config = dict(
    model='multi-label image tagger',
    dataset='simulated telescope pictures of galaxies',
    train_examples=48750,
    image_size=32,
    crop_scale_min=1,
    horizontal_flip=False,
    translate=0.12,
    rotation_deg=5,
    arch='resnet',
    norm='batchnorm',
    hidden_act='leaky_relu',
    depths=[4, 8, 4],
    kernel_size=3,
    stem='single',
    avg_pool_shortcut=False,
    widths=[48, 64, 96],
    num_labels=16,
    init='torch_default',
    residual_init='zero_last',
    optimizer='adamw',
    learning_rate=0.002,
    beta1=0.9,
    beta2=0.999,
    eps=1e-10,
    max_grad_norm=3.0,
    max_steps=14200,
    batch_size=512,
    epochs=149.1,
    lr_schedule='linear',
    final_lr_fraction=0,
    warmup_steps=2840,
    weight_decay=0.1,
)
Rows from block 2 of a small multi-label image tagger, named by matrix and row number. Rows with one number belong to one channel. Each number is 500 + 50 x the weight over its row's rms, rounded and kept within 0 to 999. All counts start at 0. Numbers have three digits each.
After each channel's rows are labels from the 100 images, of 14848, where the channel reaches its highest value: "colour at peak" is the nearest of a few named colours to the mean colour under the peak. Only what is clearly more common there than usual is listed. The data: simulated telescope pictures of galaxies. In brackets: how many of the 100.
# convs0: first 3x3 conv (model.blocks.2.convs.0.weight, 48x48x3x3, each kernel summed), inputs 0-47
# convs1: second 3x3 conv (model.blocks.2.convs.1.weight, 48x48x3x3, transposed, each kernel summed), outputs 0-47

convs0.17:532440591469499463411509515460465569424531543499517505587439472475425536503443532427459561495592458440505440434402557474447477552481515456534492
convs1.17:478415319557481479498525489507527451450480479480486499504495488454530439527497508537554521538558468550473623400436536521509416505528467538501432
colour at peak: pink (37); grey (33)

convs0.9:392470487420518481483505433539467483500564423499474535450473437393504479483381539485563522506506438517556527393474445448525489423501463429463480
convs1.9:563514574489469514466518534467485481499466488462549507472409426455502483514435474441547529571412559491406511498509572548458621432618505553497526
colour at peak: pink (80)

convs0.34:478497474379502550442582503426582490393525409509573503554474506449401545504531502523497445477505548528477514414546530498558479589503487452508453
convs1.34:530535488533474492468507507443422586573544503496486497598539465512503493461543538564525346556511425583556494551538502435538439412507438503526512
colour at peak: pink (50); grey (36)

convs0.10:620513491449524486471523508484567514527500549573532473534551584503418459536410541486423537536553555530523530531458420562548473457588596469490452
convs1.10:567486467507418463451545671461382473531512501500503562404508487533584540454470466537507485545488469522545483464460480453543440459524529536445456
colour at peak: pink (60)

convs0.30:553519513365510513490453517509622469466499494506506535467508450473539469486421497510402514435464488520540542512563429441508571596520419497482400
convs1.30:430459482504578526560593609432446565547484526509484511515518433505527542529483451639461446527429508531503472558499539397477509450502463523528441
colour at peak: grey (55); brown (30)

convs0.16:492561504494474520496431453646535507602458561480468474474449529486550513458495607446517577471535447511499504527477464607546506429550418539495470
convs1.16:517587443465505475521471471452483494545523392497516492531460444535447376375552497516559520505429503500507469517610559511512551537534441579491555
colour at peak: pink (77)

convs0.1:573486509537486516479497579521521548423502539517527484644570510440531533535497586522572543435575532440500535521526536594524514470554591566546498
convs1.1:485596502490484424526472574485397526501548535479472544505487562497567495459463533489492425437505404482601445527575458563452463436483462462430579
colour at peak: brown (75)

convs0.21:464539470434484496414493494434475482489484557531506506561385522510446517444551460366402558438505513365462497451510516481506544563513474470511528
convs1.21:391507514558490541389512487465426479511519552461494527536466414475533567554520454581501519489563426463509531464573428442599475485574466492566485
colour at peak: brown (59); grey (38)

convs0.29:452564493481474514453482382584545480486455548470499495406497482486532470374511531419449553405480515523492497510497499523522501496538355547487433
convs1.29:523577427507515574469460525513562519507490475516472470499598466527495439443542429593468574342516452506494500508540557442489491509538472536394476
colour at peak: pink (67); grey (33)

convs0.33:487545526462491449526515506241514476387485524478437497516553496445456483541454490454497539468479502483513503480484519487507521501544491532502442
convs1.33:554516547571493539513425466491509547453464479488414530507493488436481565523371475496498554534498537435466521486544413506657571518487556487557455
colour at peak: brown (38)

convs0.15:445576510348484455432496515531492477489519441503509505528467480560477529475369464527386422440477493480519542494522478402539506407517523493484515
convs1.15:527481494537468572567393494519534501538556408445515528510478511511490502552493574566504484422431538448588464447482543495488490455648417527472465
colour at peak: grey (70); pink (30)

convs0.32:521543513464524524479543493563602571522537521524515564487503632437443500461444621474552549543599511477567533470471456563533575525540507508500539
convs1.32:596509476507457472475564579440438454486539486486466520461496406515625479496487510504542478555405455503541435521528529504545516355564516551462481
colour at peak: pink (72); white (26)

convs0.20:575502488612558565580462499540522518545459458479481513514524597518577511621522576520626445555523448492502482496478470586526554524515504500471518
convs1.20:581617494498525327506460492458500470489555497496533520545403530495457458466483546435550516538460470509523466467545441570566542530466536490551565
colour at peak: white (83)

convs0.41:479606508564515578426491419546606553608462517491493494506434608509547503456551571470443522499574503517512512468515457549506555527574483548512491
convs1.41:529572444456500382526468533405505504522560457485535543520487426537514391426472528504550520550479494522549455513536521462582544504562429622495470
colour at peak: pink (53); grey (40)

convs0.26:509608570470523518408439500448460513511449495497475483520482398457462519466464432443373465423511535385486476428491476452530501536527564516510546
convs1.26:393508465519456477523438495454448486535441501463486533556595554552433462457442525504441480432496449423612478512490542535583453491542457516590438
colour at peak: white (71)

convs0.6:421500478472428434400535431491542526577529460530471479487452461529374434496505467408456471433479505554516494479419528507481504429521431461503409
convs1.6:464416471483545482553470496517460640525469500450487542459507373492560528509562452495480561480445479517499529527513472576536470598535401522541582
colour at peak: brown (45); grey (42)

convs0.5:412482511499513456422518428417428472472477474518472505545455467365436554429500464396511518502505457434485480375474506484503476559504502444554480
convs1.5:483568508522432486449469506530503411483497558460487515546458533503520487478545613542505471633547457532554496498510510538569515518452537427627397
colour at peak: brown (34)

convs0.44:495498519381512447521447534353439518542482475531524533524506518498468534549427497475598507430495492421461486456546530564576553459546461446495416
convs1.44:530483501496616541568476444530521515524530398533492513519336441461441513576476536408519506537462556483468466448507482531549478431493517420484533
colour at peak: brown (46)

convs0.19:491572516448501494462491435406499494264477474518502481496565508377463538481441517532486526445481515499497491496514518510511441478541490494525483
convs1.19:519594575508469526470414526549549532480532546523508510571488493453439507409449469577457484537542482447542441594613493460537456540450543472592517
colour at peak: brown (55); grey (38)

convs0.45:425543464415460443447498581521405552514573472491434530462539487491413522528515464463559441530553382471516554489448411501517533507435512424494487
convs1.45:521440513471483537497487541473491500473523433593468548392432527424527579453541473446528571473489633574519437561428514496504490485582452506517551
colour at peak: pink (40); grey (32)

convs0.36:495592472502454519415507492541514520695468616489502486515485505529524461413493544435469563502528534519475513512540487607499487472507457553475472
convs1.36:536550411491541492588489474439501548614547437504484493527493468579554393392520532517533474549462501526548486506567523466562456512512419589472520
colour at peak: brown (30); grey (25)

convs0.22:449454503602518502487485440491462493469523429508420517500453512470513480536689520459537476539562411551510466483444486485477523603478514449481566
convs1.22:515496533413430402468491475451492459462519420520506493522517550477462453432676485478536518567446500530492479485537481517579554540434488524588548
colour at peak: brown (35)

convs0.27:379485511542475456515447425583535488556527400501467528399448399429469523499534536524572475460490417541546553437530479457520556463480466485497522
convs1.27:497463552498482501533512459471524491532509482483543504477512374495596480507537382465448528555474535528457486567562525615509547499585463535549629
colour at peak: pink (56); grey (44)